config.toml
arch = "vgg"
model = "image classifier"
dataset = "rendered made-up planets"
train_examples = 195000
image_size = 24
crop_scale_min = 0.8
horizontal_flip = true
translate = 0.12
targets = ["phase"]
num_classes = 4
norm = "groupnorm"
hidden_act = "relu"
weight_standardization = false
depths = [2, 2, 3, 2]
kernel_size = 3
stem = "single"
widths = [64, 112, 192, 336]
downsampling = "avg"
label_smoothing = 0.1
loss = "cross_entropy"
init = "torch_default"
optimizer = "muon"
muon_scale = "spectral"
learning_rate = 0.016
momentum = 0.95
nesterov = true
orthogonalizer = "polar_express"
adamw_lr_other_params = 0.0012
max_grad_norm = 0.5
ema_decay = 0.995
max_steps = 33700
batch_size = 256
epochs = 44.2
lr_schedule = "wsd"
decay_fraction = 0.2
final_lr_fraction = 0.01
warmup_steps = 670
weight_decay = 0.02
adamw_weight_decay_other_params = 0.05
Rows from block 3 of a small image classifier, named by matrix and row number. Each number is 128 + 24 x the weight over its row's rms, rounded and kept within 0 to 255. All counts start at 0.
After each channel's rows are labels from the 100 images, of 14848, where the channel reaches its highest value: "strongest on" is what is common among them; "lies over" is the class under the peak. Only what is clearly more common there than usual is listed. The data: rendered made-up planets.
# conv: 3x3 conv (model.blocks.3.conv.weight, 112x112x3x3, each kernel summed), inputs 56-111

conv.16 [142 126 104 147 152 124 139 123 111 124 108 125 170 177 118 140 118 123 133 125 114 134 134 147 122  96 157  94 122 107 122 108 169 114 150 126 116 104 134 182 132 143 123 106 115 153 127 121 130 123 187  97 114 111  83 104]
strongest on: half lit
lies over: planet

conv.5 [ 95  65  95 119 168 157 112 141 129 134  93 119 140 114  90 129 116 124 117 126 137 127 147 122  97 137 134 124 133 168 150 110 127 128 157 119  90 127  99 149 131 166 127 104 164 178 135  85 124  85  83 128 128 131 153 103]
strongest on: glowing rim
lies over: planet

conv.76 [114 104 135 134  85 117 112 135 120 157 159 138  99 121 124 131 138 140 112 148 160 129 135  81  82 140 118 104 105 118 122 109 152 111 111 180 115  63 174 159 123 108 115 157 140 119 126 132 123 150 121 125  97  98  64 117]
strongest on: rings; lava world
lies over: planet

conv.104 [141 135 131 164 104 101 137 120 146  72  92 107 140  75 105 119 103 142 101 118 104 118 152 108 115  96 138 141 133  60 123 159 118 121 142 146 106 139 129 124 156  95 161 150 110  81 150 160 136 100 120  96 142  91 129 133]
strongest on: gibbous; rings
lies over: planet

conv.66 [114 124 114 126 169 108 110 121 145 104 143 148  91 132 118 157 153 161 134 121 129 122 120 129 155 121  76  96 123 154 154  93  94 116 112  92 131 161 108 131 101  96 146 119 105 106 144 125 137 142 130 109 114 146 122  95]
strongest on: rings; half lit
lies over: planet

conv.109 [135 128 121 120 140 112 138  81 140 143 101 104 120 118  99 117 108 137 127  77 123 134 156 105 156 141 117 110 106  69 140 130 142  97 107 111 133 142 156 129 125 158 124  86  89 189 173  81 141 125 134 144 108 113 113 142]
strongest on: crescent
lies over: planet

conv.83 [ 94  98 158 138 178 111 133 150 131  97 146 125 140 132 109 119 117 188 119 132 137 114 114 161 155 132 138 143 126 135 121 110 119 144 170 122 122 163 136 125 118 131  73 123 143 154 134 163 114 143 168 152 113 155 108  80]
strongest on: rings; half lit
lies over: planet

conv.100 [117 140 124 146 136 123 135 116 161  90 128 145  94  83 139 104  71 125 117 140 120 101 128 111 171 124 145 121 144 111 111 105 172 132 119 156 127 115 150 103 141  97 150  89 108 134 113 108  81 131 111 137 167 118 130 145]
strongest on: gibbous
lies over: planet

conv.27 [139 150 113 133 139 139 119  98 131  97 130 151 123 115 125 125 168 142 105 155 118 106 120 139 135 139 141 122 113 126 126 133  94 127 104  97 117 127 131 115  98 156 108  63 134 178 131 104  84 102 116 137 117 171  78 114]
strongest on: rings
lies over: ring

conv.52 [112 153 136 122 116 147  66 124 150 121 119 132 141 113 105 133  99  76 123 129 129 148 161 193 106 121 107 101 114 139 119 107 116 119 107 132 134 149  91 151 103 122 106 159 122 138 174 138 139 104 121 145 149  88 101 144]
strongest on: rings
lies over: planet

conv.99 [135 159 133 134 159 134 132 123 151 139 114 117 127 108 139 114 149 114 111 113 109 139 142 121 149 132 149 129 131 117 123 142 130 140 109 137 123  83 119 159 116 141 110 121 153 115 111  79  93  92 101 133 169  97  86 122]
strongest on: crescent; rings
lies over: planet

conv.50 [134  76 154 144 123 136 131 137 135 127 150 124 126 119 102 143 156 135 137 165 157 110 122 113  88 144 120 106 104 161 151 109 116 110 134 133 136 150 149 147 129 110 137 111 155 124 134 124 104 131 117 168  91 130  72 153]
strongest on: rings; lava world
lies over: ring

conv.96 [111 106 100 134  90 173 116 116 129 100 131 155 122 120  99 121 132 106 126 148  99 119 109 117  94  89 104 114  98 142 143  94 126 109  88 111 130 106 153 159  99 110 161  93 128 112 124 112 105 114 108 140 102 169 181  92]
strongest on: rings; half lit
lies over: planet

conv.22 [134 124 101 136 122 160 132 138 169  77 135 135 134 143 123 153 113  99 134 150  78 115 118 128 157 142 106 103 145 154 127 124 125 145 136 109 139 187 111 125 132 132 163  97 113 124 170 137 149  90 140 143 132 150 170 157]
strongest on: crescent; moons: zero
lies over: planet

conv.26 [129 115 107 119 147 114 102 144 135  91 111 133 107 111  92 143  97 127 120 115 117  83  85 144 165 118  74 101 126 141 133 121 130 122 121  86 142 133 116 127 120 130 132  89 104 126 128 131 155 104  80 132 105 136 152 142]
strongest on: crescent
lies over: planet

conv.63 [138 161 160 127 140 131 137  90 118 150 121 115 120 158 131 138 142 104 112 102 142 154 130 110 122 130 130 143 100 118  91 133  96  98  93 125 160  92  95 156 124 108  96 118  90 170 133 114 133 153 137 148 109 145 106 105]
strongest on: rings; full; polar caps
lies over: planet

conv.105 [122 114 167 125 114 125 110 143 115  85 143 122 121 126 128 145 123  97 126 178 146 136 113 134 150 108 120 128  88 181 117 143  87 128 100  78 137 158 138 101 128 140 128 130 103 172 143 123  75 136 174 135 116 102 111 121]
strongest on: crescent; moons: three
lies over: ring

conv.13 [106 114 125 127 162 133 152 111 143  98 111 127  95  82 131  72 155 108 139 139 125 140 120 133 140 125 158 168 126 103 150 122 111 142  92 110  93  91 101 147  99 117 123  76  66  74 111 122 131 137 113 136 131 107 118 105]
strongest on: half lit
lies over: planet

conv.97 [131 154 102 124 141 159 165  89 123 124 166 155 106 140 142 132 175 123 128 148 119 124 137 120 102 122 133 115 113 132 107 105 113 154 104 117  76 116 107 184 104 169 161  88 150 113 144 123 102  66  98 117 148 133 132 117]
strongest on: half lit; rings
lies over: planet

conv.64 [112 120 143 135 112 112  93 142 144 110  87 134 100  97 113 113 105 114  87  83 126 120 160 148 169 122 113 150 173  71 128 106 126 107 148 109 114 169 161 139 106 146 115 147 112 162 134 144 153 150 141 136 138 131 146 105]
strongest on: half lit
lies over: planet

conv.48 [186  91 148 131 107  97 111 133 101 137  41 112 125 103 130 160 145 114 151  99 112 148 174 132 147 122 109 129 144 149 143 161 162 126 122 128 141 145 100 102 171 133 113 140 106  92 160 125 145 146 134 105 115 141 132 153]
strongest on: crescent; glowing rim
lies over: planet

conv.2 [125  79  88 147 134  99 135 149 106 137 117 109 167 132 126 135 125 153 129 140 128 156 121 150 138 111 162 144 153 122 108 119 135 158 127 149 131 141 120 116 149 136 103 113 116 139  96  94 115 131 128  91 141 139 169 118]
strongest on: gibbous
lies over: planet

conv.89 [ 79 103 102 129 131 135 134 123 163 137 145 136 100 114  98 129  99 107 101 116 114 101  89 133 129 111  95 114 103 141 121 117 130 101 121  99 132 139 130 149 104 113 156 114 139 163 106 129 126 107 123 177 130  82 140  89]
strongest on: rings; crescent
lies over: planet

conv.84 [125 107 117 100 118 126 130 111  62  96  71 104 104 129 115 119 124  79 130  90 105 134 129  92 103  99 131 108  96 141  87 143  96  89 134 146 127 135 161 129 124 162 141 161 140 146 125 116 102 105 125 107 127  85 114 136]
strongest on: lava world
lies over: planet

conv.47 [150 125 139 128 118 113 116 123 158 116 127  90 118  67 122 115  77 161 163 114 129 111 155  85 115 114 104 120 104  85  75 127 131  80 104 167 133  92  89  96 151 139 121 148 155 129 105 148 117  68  97  98 138 108 124 141]
strongest on: rings; full
lies over: planet

conv.81 [117  97 154 114 152 130 110  78 119 131 136 108 141  97 112  76 101  94 122 152  87 101 172 139 178 144 142 119 111 110 117  99 121 120 138 132 129 100  93 143 142 150 102  98  95 122 136 111 107 134 120 161 135 121  97 139]
strongest on: gibbous
lies over: planet

conv.32 [150 120  93 117 103 142 155  99 133  98 114 124 119 137 125 127  91 107 119 108 116 106 124 150 122 127 120 119 116 110 110 104 113  88 152 136 128 112 106 160 100 133 143  63 117 162 113 126 124 163 122 136 132  79 151 120]
strongest on: rings; gibbous
lies over: planet

conv.106 [ 96  98 103 108 138 129 133  98 104 137 150 106 110  98 112 150 119 146 103 119 138 166 125 144 111 126 111  97 164 105 105 138  82 116 126 125 176 171 153 107 106 126  94  99 120 130 140  97 145 128 119 130 113  98 116  77]
strongest on: rings; full; lava world
lies over: planet

conv.40 [111 119 118 118  79 114 101 130 142 131 140 128 110 132 125 160 148 136 130 135 131 108 145 115  82 130 140 121 149 124 122 126  79 126  94 126 116 136 185 138 141 134 168 157 118  97 145 171 145 152 115 123 135 116  88  94]
strongest on: crescent
lies over: planet

conv.23 [133 100 134 146 177 135 130 107 127 135 114 112 167 128 131 134 115  86 111 103 111 129 119 125 169  90 114 124 103 156 152 152 113 129 106 116 124 131 126 120 147 163 129 126 140  61 141 119 141 130 128 112 120 165 146 127]
strongest on: half lit
lies over: planet

conv.110 [120 105 125 124 124 129 125 144 141  94 119 114 103 124 115 119 149 112 123 136 130 137  82 165 139 122 126 136  97 119 118  95 117 137 115 114 103 177 123 141 120 151 103  96 128 178 124 134 112 111 120 118  88 148 117 119]
strongest on: crescent; rings
lies over: ring

conv.58 [133 149 145 122 110 118 120 117 118 109 113  97 128  94 107 103 115 107 111 144 127 138  93 119 104 107 106 127 110 147 130 103  99 104 112 103 101 130 161 112 108 163 140 133  90 146 115 121 112 117 130 122 116 133 105 107]
strongest on: half lit
lies over: planet

conv.14 [110 113 132  95 140 106 128  65 154 137 129 109 118 148 119 150 131 133 152 162 114 135 125 114 149 106 137 100 136 117  85 105 117 112 147 120 156 157 114 125 134  92 128 111 121  79 132 122 155 170 136 125 112 115  43 114]
strongest on: crescent; glowing rim
lies over: planet

conv.35 [126 108 145 125 114 121 142 103 104 108 124 114  78 117 101 121 176 125 133 124 112 108 116 126 160 144 139 116 146 104 121 127  84 157 136 121 114 106 164 144 114 146 120 123 116  82 148 110 138  95  74 126 114 109 127 171]
strongest on: rings; crescent; lava world
lies over: ring

conv.9 [108 129 130 142 149 101 103 149 128 115 115 111 104  90 133 131 124 151 130 118 150 133 131 151 127 143 148 158 116  92 116 115 117 103 153 127 118 135 124 140 141 155 153 130 158 134 121 156 127 135 163 129 122  63 148 134]
strongest on: half lit
lies over: planet

conv.37 [146  84 122 135 117 156 135  88  98 121 129  69 113  95 109 130 109 123 113 118  93 106  94  69 112 135 140 137  96  87 119 144  99 143 105 132 124 110  95 131 112 115 106 104 111 115 123 135 143 100 102 137 122 144 147 153]
strongest on: rings; gibbous
lies over: planet

conv.21 [136 107 150 111  97 129 123 135 134  84 123 135 108 107 114 149  97  90 140 123 110 139  90 141 128 145 121 140 112 131 100 118 108 117 135 129 124 137 139 104 106 118 146  81 102 149  97 148 172 123 111 112 106 117 161 120]
strongest on: rings
lies over: ring

conv.8 [101 131 125 105 157 112 111 154 120 144 143 108 112 115 127 131 112 130 114 120  99  78  99 166 118  71  91 130 103 104 131 134 119 117 103  75 164 118 161 134 130 119 118 141 105 164 138 143 112 126 101 112 104 116  96 101]
strongest on: crescent; lava world
lies over: planet

conv.60 [109 147 180 108 163 124 105 162 129 102 124 124 174 164 151 144 132 128 122 155 124 160 122 152 147 134 158 139 129 128 134 155 158 130 127 110 121 159 129 116 142 132 112 132  91 137 131 113 121 142 112 135 115 122 127 137]
strongest on: glowing rim; half lit
lies over: planet

conv.59 [130  91 138 132 120 160 142  83 108 122 114 116  97 118 111 141 138 178 125 168 135 108 114  78  99 147 100 133 121 125 109  77 115 119 135 120 130 143 131 151 122 119 126 100 124 152 143  94  80 127 123 134 115  97 119 116]
strongest on: crescent
lies over: planet

conv.39 [127  71 109  99 113 146 134 110 164 127 161 113 125 136 125 129  98 139  84 127  70 125 137 107 127 145 135 102 117 132 133 141 128 123 120 122 127 161 114 161 157  98 130  84  88 146 150 101 120 114 115 172 129  79 149 125]
strongest on: rings; crescent; lava world
lies over: ring

conv.65 [117  89 122 101 146 134 116  86 119 151 132 127 110  92 100 106 102 144 118 104 132  93 118 107 152 142 137 104  97 100 113 109 116 125 132 100 153  90 125 165 134 108 141  80 131 105 160 106 132 141 106 116 117  94 135 143]
strongest on: crescent
lies over: planet

conv.88 [ 88 119 127 106 128 174 134 111 130 109 115 106  91  91 131 122 121  96 113  81 108 171 151 117  78 143 139 151 123  87 111 141 118 125 144 141 128 130 152 162 150 144 101 134 132 139 106 129 135 128 144 169 170  90 120 149]
strongest on: rings; crescent
lies over: planet

conv.42 [100 133 131 133 147 131 120 150 125  77 138 122 150 150 120  95 133 112 119 103 121 112 152 172 138 109 135 108 111 141 141  86 128 128  76 124 135 144 136 156 107 149 107 164 139 188 118 130 120 130 128 119 126 123  85  82]
strongest on: half lit
lies over: planet

conv.54 [116  85 129 123 159 100 152 102 135 133 116  86  97  86 128  86  98  79 102 103 107 135 128  92 113 119 135 123 113 106 123 116  97 148  92 114 145 150 129 140  92 182  97 172 134 152 120 134 112  66 167 129 119 128  86 131]
strongest on: crescent
lies over: planet

conv.28 [138 117 144 126 142 119 129 108 117 103  96 128  82  86 132 122 121  98 153 108  99 125 149  89 142 124 150 119 131 103 153  91 121 149 121 134 107 137 179 117 151 124  74  85 134 106 123 127 108 121 147 113 109 115 161 109]
strongest on: gibbous
lies over: planet

conv.70 [123 118 159 120 154 124 127 154 128 119 128 126 128  98 121  94 116 154  97 107 124 145 126 136 121 111 128 137 121 101  62 111 125 114 115 160 140  91 133 143 141 123 101 103 133 131 112 111  89 105 145 133 130 110  96 118]
strongest on: crescent
lies over: planet

conv.10 [156 125 132 102 132 102 105  72 144 103  91 129  93 147 119 129 114 132 108 137 109 104 128  68 125 128 152 117 151 104 109 119 118 112 132 156 138 103 148 148 132 162 161 156 152 130 119 140 112 135 126 165 151 102 120 103]
strongest on: crescent
lies over: planet

conv.11 [107  90 153 134 163 105 131  96 133 121 106  53 137 117 138 126 161 128 119  84  92 118 141 128 169 117 137 116 132 125 141 152 137 173 118  83 129 127 139 130 141 131 155 116 117 112 130 140 129 151 148 136 136 172 108 112]
strongest on: gibbous; polar caps
lies over: planet